{
  "model": "class-conditioned image diffusion model",
  "horizontal_flip": false,
  "targets": ["style"],
  "layers": 12,
  "warmup_steps": 1120
}
Rows from block 3 of a small class-conditioned image diffusion model, named by matrix and row number. Rows with one number within an expert belong to one neuron, the router's apart. Each number is 500 + 40 x the weight over its row's rms, rounded and kept within 0 to 999. All counts start at 0. Numbers have three digits each. After the name is the row's rms in percent of the matrix's.
Before each expert's rows are labels from the 100 images, of 14848 (inputs lightly noised), where the router gives the expert most weight on average: "peak on" is the class under the peak; "place" is the part of the image that holds the peak. Only what is clearly more common there than usual is listed. The data: seven-segment displays showing three digits.
# router: router (model.blocks.3.mlp.router.weight, 8x160), inputs 0-159
# up: expert up (model.blocks.3.mlp.up, 8x80x160), inputs 0-159
# down: expert down (model.blocks.3.mlp.down, 8x160x80, transposed), outputs 0-159

# expert 5
peak on: screen; lit segment
place: centre; middle left
router.5 078:523464462491478544528430509475481504441466488561493575542539439526514498453486510579517585555544447482539496468497539590432521461568466483553534533543518470480458432549534458487522473603474480514470486512502418518435530545546493571540483493504511449459438540525545532530512538531493522465466451522540500551474493516524512536444509521519470526528482477474477535512488466523390541477513536504535477455563520562496415468540517501475539601549452497446547586529488486542529500538506490
up.0 092:536511519515529460557466499447504425508489490572491448439491534524450527462485550503535489506521408517516424435489502499514508478518426496503494559495501467519539467502465489471448477484460511536413529510571469467575580537508492478508501473498550549531515497536538559517480484436513572457468552512459496540515496523523537464580422462465546472498489407538508408493538573477512433494453547504509559500507563509507507575489483521516502457516418508449430415499541514468517553515590543
down.0 099:493512534437513494516449460517544584544476436523481501513502420510536467474460505530508590461504465559545425512447599516518517454486547475476526472551587481475482374476514537542436482519478508502473512489480464513445506529524486554507527493431453568573489494526551493478516454453462446420513499497419520496469493542481460488518500494570559510511518472484564499511513500493499410479511435502538533520549463431488483433486556458442499445524488547477433477473531570519503500460521570
up.1 076:532525495534491467530537514503528493489518521494420486528456481518519473512510450526532485481562513484496516527528502546491548529518513509508478492508510496508470571544537474509458482406478492570555539513514517548441396484522413505528598416504490526582451495540542501453494483440543519542425515480482497497506473493490537476487545405518441532536501479536450520566555427503473497565550480405515577470499568537525546521456498552533500552491591440424507564561503493526558465567506485
down.1 089:466516509489541418515456441478444499449500444517528491520469480493456494516494552573502461521536478554461459491517501530501448489515477564455489457423518505498445525528424434579500538541516486526398417478536436494495517521430558521518529451494410492458531458514532469485515416475484470577567527439501512460466541518495503523506465489448527509473484478522493499569545431513562498423494537485488506536503543505509480514590502560513555474554497481439461485397454504437545473523563468
up.2 129:518545455483515633472473514500453478492498480462550555455492554491442499470536558490504526525458566591559530508488484568474470431464551508494576517412474546477594510507565495506494506547516531437523537471498499489455549456461511544495465557514588518553555511549522444442501520449552509493533528479460434454471528529516493458550480539513543527510574566510460501587499475490492437548522484496411494547439457494434548522498435496505516514490531530528473487482474496517474495471508564
down.2 113:535465552604498513454471479515503482436446509532543549492489590498478601512539553505538534531556422518444523496534531445526470501598497484467527486391447546430435451523464507443480545552505475494460486421523475503473520478498514473511473434532435520507539542545460497545443536465421446485438445450491513503469546457543505523521545492540463494488536494552537423516457517462502471489489538446529509476473524536484529490486502544544532516489498506532579450460517456528519505436568536
up.3 107:491557480506514504543567394438518478532462482409424481567487485527429454493505454519510489472528632591545457490569564511474470496511555561507521458483512487518499535507516492458482464469458470545499484508487502414446457549455488480462503483490485494465424529524435473470600466432516524521473501505513500509506520433486469539434546461546497524510544530485549532526561493513542438490492452545483488493490444419464521542507507535576495435540468470560512496496487511484533453514514420
down.3 097:422514496464512452503557507516536497527453408512497497535530478572497519453492472602517598499512558476565476426500486480503506444445484492505552413558474553432505508544509560471450527519464401476506487529511518442581514516461571497481489471559463549489545518444528518460518497520489466457451504434466461450448469478460531472487567493541480493468517453502539491459524535522466465469479544476499512492468592524486463496416450471463447492509526454522446486506584482544581504468467539

# expert 3
peak on: screen
place: centre; middle right
router.3 080:499494475468466525552494531546540466470506495573515482475525431520488443434519441599509488553556479466537476484495469445482469446577524540521462503544503423480526516492546544500536409449453471439479485422434507529515459438507475449512495473554461536483459513510564543552515480478469567574438430483524627532533499458497533517470478475443415468554527453497442538522522477491467531505495548492537475491491534530521485491515453510439509534442542479497549484560503517511558516469485411
up.0 084:574532555545507523442500475458502536532498551453481575540490483469504480512433462555476479502457526566580496487507470452498469511484511527481587536478533543546549584461546454468478471502511549488510541522527506507458561424448491444485522520575547523550496469511461505517488504394525504512484464513547503497522456470475472502495603518484441401511536556538513501536523444530562506518520471470534484514472493546465607433549439482548541570469485494490496523517432506548448544578462516
down.0 103:469497475568523465435529537570573544551517523446557464517592495474507455479469508504514449508474484505523493546504529525572516533500446421554510538528590517502527508457574532549482501566547465459446461551492473508491448522530463486496563490516466505496487574544409557509503505478506509473452480509480473497450469438595507536505499483477522480460465517484508517533507490396532487479498506504440490528456489499485562531519576472507515443453506475587561529608581470489459445505430524
up.1 073:526569594496521501502470530505506455494533571505548528544521529503559432514499503492478554520543534579537546550503434492510447508457564517507470512501485572513512504544455479458523501351526496437490482582566507499490423500483455441492434440469521561531480501525492454462523549527476456501531502518472487506537508471500526427474460515516486484428560549473499506477439463467588444509500461473576466503460484549521553443493493435464526533431444570524494521554547486507518558490466488
down.1 087:467493480494487472559452562482469546538493512527507457461518412511530475538466433517434503507505497433520544447565427519475504453464503484546443484497478533543536455481525511539526473551494578507533466566467454521532552549470492546524490519525543479527524524562535533576545524492510448454470503520483485493450556502465446539552562492496563551451467519430533566466523477501450441507529426521442501459536428434460488482503498404443426447520459506546545501563521470555507494516473597
up.2 082:489566458488492489547525480529516403493513543471530571499495571584459466491462458493479566505532530574507543494525505505532459473488461528435575445500507566487533513551526462509528483491506500580423497565522505465418443524429528472529457522505463561536525598518475447484497504449501424532486513496457512486491394486567550478551508474488463454431493495486534458468528460531487446535467485492496480489503444447505504625500521528464480448566541487506519430483467518450524507548536498
down.2 091:484468525465488516510520521523452559506498563465513517532572504514495511481523504466522512443579469569516441466550590463472524499552465471541491499455444475493512431514538466483533521431509422545532495464505466517548616451521519499528537505524535537477460526511564528560526479515427470562563513519449480520422489470459502503406490506521451422541500486517538507454575460499536439466535496498466472525470445584452452552471480481511466576565487496525498486546468582527551512449427496
up.3 082:450558513503490488435521540516449433462544479429452512377485492423504533575495457465506520494472524431456470430481545497482487463478468490487499522475535489498486488560517483509481545505550549499594524459554503495535513478548481467490505514506542462462588448464547549479498526447525519464505488534501490442490506421506580545489503510480450484553445577596445445551550382426558486531528526515516508497479525469500512473534542492501460487502455512471503515517423459603510489473485499
down.3 094:545563524454541457547452472524429502519541467562485499497497507506499388469537454506497517499538473535466511517540530486492430515511527528480456539525540493489548491543553516490450581502506524549495516564513549527529511526538526464484561465444448556483472516491442505500470513412526475486452522490462522474466539533539453542563464547583415556430496488567461523523486505501449462501487494545533437484461476497475522442571448547500479464469433450559461588426477501557565420462529535

# expert 7
peak on: screen
place: centre
router.7 122:494507549460528520469520452520521530525497431453441469476475494517504491462486525533495470489497608506446560554478452477491483432334502477444438473431505548559484458547527484487530467449515530472515505424530509506521564502493483481458509458468627487466567425580499444489526526487482485498487532469521442477451525509477527492494526511559596479506511523515567509483503502504572514464484558476493479579483480440499481509488516457513495454445511477518559540439562485491513543476469567
up.0 100:569517509528481522467502519480446534476434544542444508515524511511518505576510472496414522449494509524556475545516470551532559497540525504434491487513542502528499548484499518449487486410547497591468526503488473499528471592468605471497496557481478512473463494572544502581529446491525544468569491548486466465539481475486517433495413531506472453425522562583469488518485491515560511461492592479543542477507456504473528504508475538441460566546569466441494446524478475540455533569524559
down.0 097:495514455502554443478527521580499510494409483514541529491500483528519526481438471480541514478466525405531501454493473534519426530548461525508498534498499562538526494482532553473508459536463502526536547532450520511520540517509479521503544578559501476528495466568517437456539439524471513524457557434534414483479543510504464508526555501481469528521568475462540582476462519501428543533494409507455559498489450529569490540427484514540532443489523469451508452494495495603518578602481585
up.1 107:464499512505489516501511467519480554485494545566495507557504503469547452460527546483498578491416478531523490492488524404444419518527527452516422578568501538498524474463577513504483506468478501467531461492409493528588520476439510484484455532551503456508506485535546537489504494421538486456526489549488528502500521521501399468549558499497465511486490488445468566529372461542476518460545477509593503474448484397440497525518441431506498519426461509494493497547552529498492510553471450
down.1 108:492516493511534499589529548507451506500533501616460465551537444491541467423504510516497523533498506579477437454505498529499520382440459565421476415550468487522505519485491508496408568481506530573549543430479508499580545474504545478546484523468506472457553447514510523524486457458492493493502528506483477495509448532505493508554507504558540443602515494510543490556538469548500453443479496558538483472449503445509499521474399540486437446485472470536516474507465549476568462486533506
up.2 148:425464525482497566503541449506541457620477484509444491475437508487471438463541485519504527463582523507518501515525528491567504481487530522518474539487491480475518444473460526438453571505576435460554475491437518477476468539509515468558428447567514497500371497532451502489524442500593561428512463496475543520481503467467549565473521469529473451419509499553523474541494525546492461486505443463488532502488517443424554485411530546530495517544537450477529542485466494543505539464503480
down.2 126:539496576491509427554488468497478475485507464529515490497463483478437456572568454495480533517526516492509481545550556434522453558479623537527492574504472453508454559537441475512501544494411458484511440520437524475472520531573515503469581507458518496520422497518461537575462486489537455541555545463465568439492539563492510559503506522423454464490535401474481472486518482530492518498580507517504481510552486573486462509507429536496560453491520474521418475487504524462509494442475473
up.3 107:469493497499605563521506492475479529534478528469551552481422483524489521504567503495497555513489521488523496454484508534475497577515554484493514481513529527505440491495454460526489488651475535410490494525538460546448508477554436564552539485455558425508487572508430486428465496580527499523502540516514442519432541494482541514472517506546545548500520479487572495540510470460456479490589499526474482480401491467374477536440559415468501513501488522511479506491496475453509482477488508
down.3 087:484487513507498520507529507476535484522501475452516430458499494502503410512493502517470472513453486526479523574480472554434527466473496463438404486503505463566503491557479409548547545375535503453476477491453444462490462445496562427498510482494476409462545517445497506546487577544517560519506485521486547487567454492438539553452498476471589476463538526478545482470510508503560424489495526506543461502485498367506492438514473485477520543464496500558508582491434540438510494482509533

# expert 4
peak on: surround
place: middle right
router.4 106:457539495498506490533509542493472483512490534493531534477476536487542516504531519447507447484428512441529485503512476488494442436514510430497499601480472529528506471440439493426504461485554496492487429563531475469514616512463536486454512490467464497443494460483465469453541467472546503398505469557474484466505535529533419502517473482488392536413471531511523488482449498551517500472456482607514548509542516469497536541480503527535490459550434552497419440511547423501437393467490531
up.0 095:473509489479459492573506536510457500442545465469482590472491489506524483502555472480532512517512550485494431489495561498514494613521476489519533495498500445461468519520513555541458498601529458492492479513521559466505545540499541481521508525523426357577493494476485526490498494541551478526524431550502577507555476446528529453493477472542527448507525426512516452523456496545416501498511450471499516496504534465405511528515467554454539550445440545593508534558505512502512442472581427
down.0 097:468548519485498491552499533461525523505529546501497480448531532450486449510532499474514495480519479506546583444565522518512422506475484526459420528481445495433560520483514484549560462443498482508546418533485521511498497520506477448484510494540445471437552595502554530534507549509540476487517476524527515468448586425416595474531492489556578538511494485554434557571505532493593499501500494482541471486478483415539493510545535485507439464485503504518538528438516508476549594491560594
up.1 123:552541488480485531449514516456519446499546468487510550544530485499491506476490388524524490521544530437504418429504499542568535489571502465488459392479539464489467495492499518536447523503504488525460464447443469498464444491494511462528540464487417500522489466509450535509504440558582489482516456484461534507510437447405664530463467514523456465583559523472464493515587539535485511537493520502449496480513511503494478456499432476460506513490465521469483520583441461531503447483508538
down.1 122:504502524540466534571450424451493508479519529468426494440496508476467487425525466514493531527477488562531566484490527527437438564410515522530491519494477458477458525493522487516610463529439386464508509541469482534479518562505458494465444485431441486426545467492556513528508492491482502467510500497431518492426522524527524433433486480469560542537465475552464564560448505504542601501542474471443571520510463550493404457516505454532501502499515521509502556476503505487440544505478446
up.2 086:453547504546526477564531523577467492553496510420529522433491395509506459516568464511522509517492485531436511476540533526526555472511468446485570482519485566492475473498471587447550456498406545422557480505540507544509499478546479461458508535473598506492445457506518510460525479526529549460418472549502529538458488430551533555458505518452480505443486415527487445522491445477496533517522492546532441515481474506529530558514522497450541513488526417458519510423493456492508447522406499
down.2 095:566594509506495530507479471548516493573501545507559486565502555485454488475475514462561489498525477466506545531521509550516459511491489506554508465460527530422499519515546517541561437473513473512509513474489506614497478498549491434400621539466530513444488536517496470514501463496452509480437528491469483492504540490560505575486530502461499500482463548522493506531549502522556489508542534555520500534468519430491482539465434562601462519399596477437555514510455488465438546549503565
up.3 094:440452565455560495562497517521447554523498509493554512485589426468547545541489540481514482436497495479511536492512523473468488441460448494571529539521539513518477498515489456563550539495492453486483493467488464460439564452484517498532543522527507500441450498518462395449543477481506517448536487525541539583487532430558491560463530535559498501487453479471512557506490496569472504492572490552491502489479419524508478451421528518539498496371449494401455533472581477485469521518524459
down.3 090:531512539482492550499486498431465486518501499478414423571444565475530442429544497429534512466446491538508497542508519540430514528495562447532526490491527566485487510529570482485547502485480533487442571522496508480504473503469508476467471541472447495452588462527467615458558530480470444552518475528432512429541460551541456480526485502418483452560456486493486449515495466465543468518536526494505497505454439483529529526514471517486504446452564555497462564541563486491428562477445421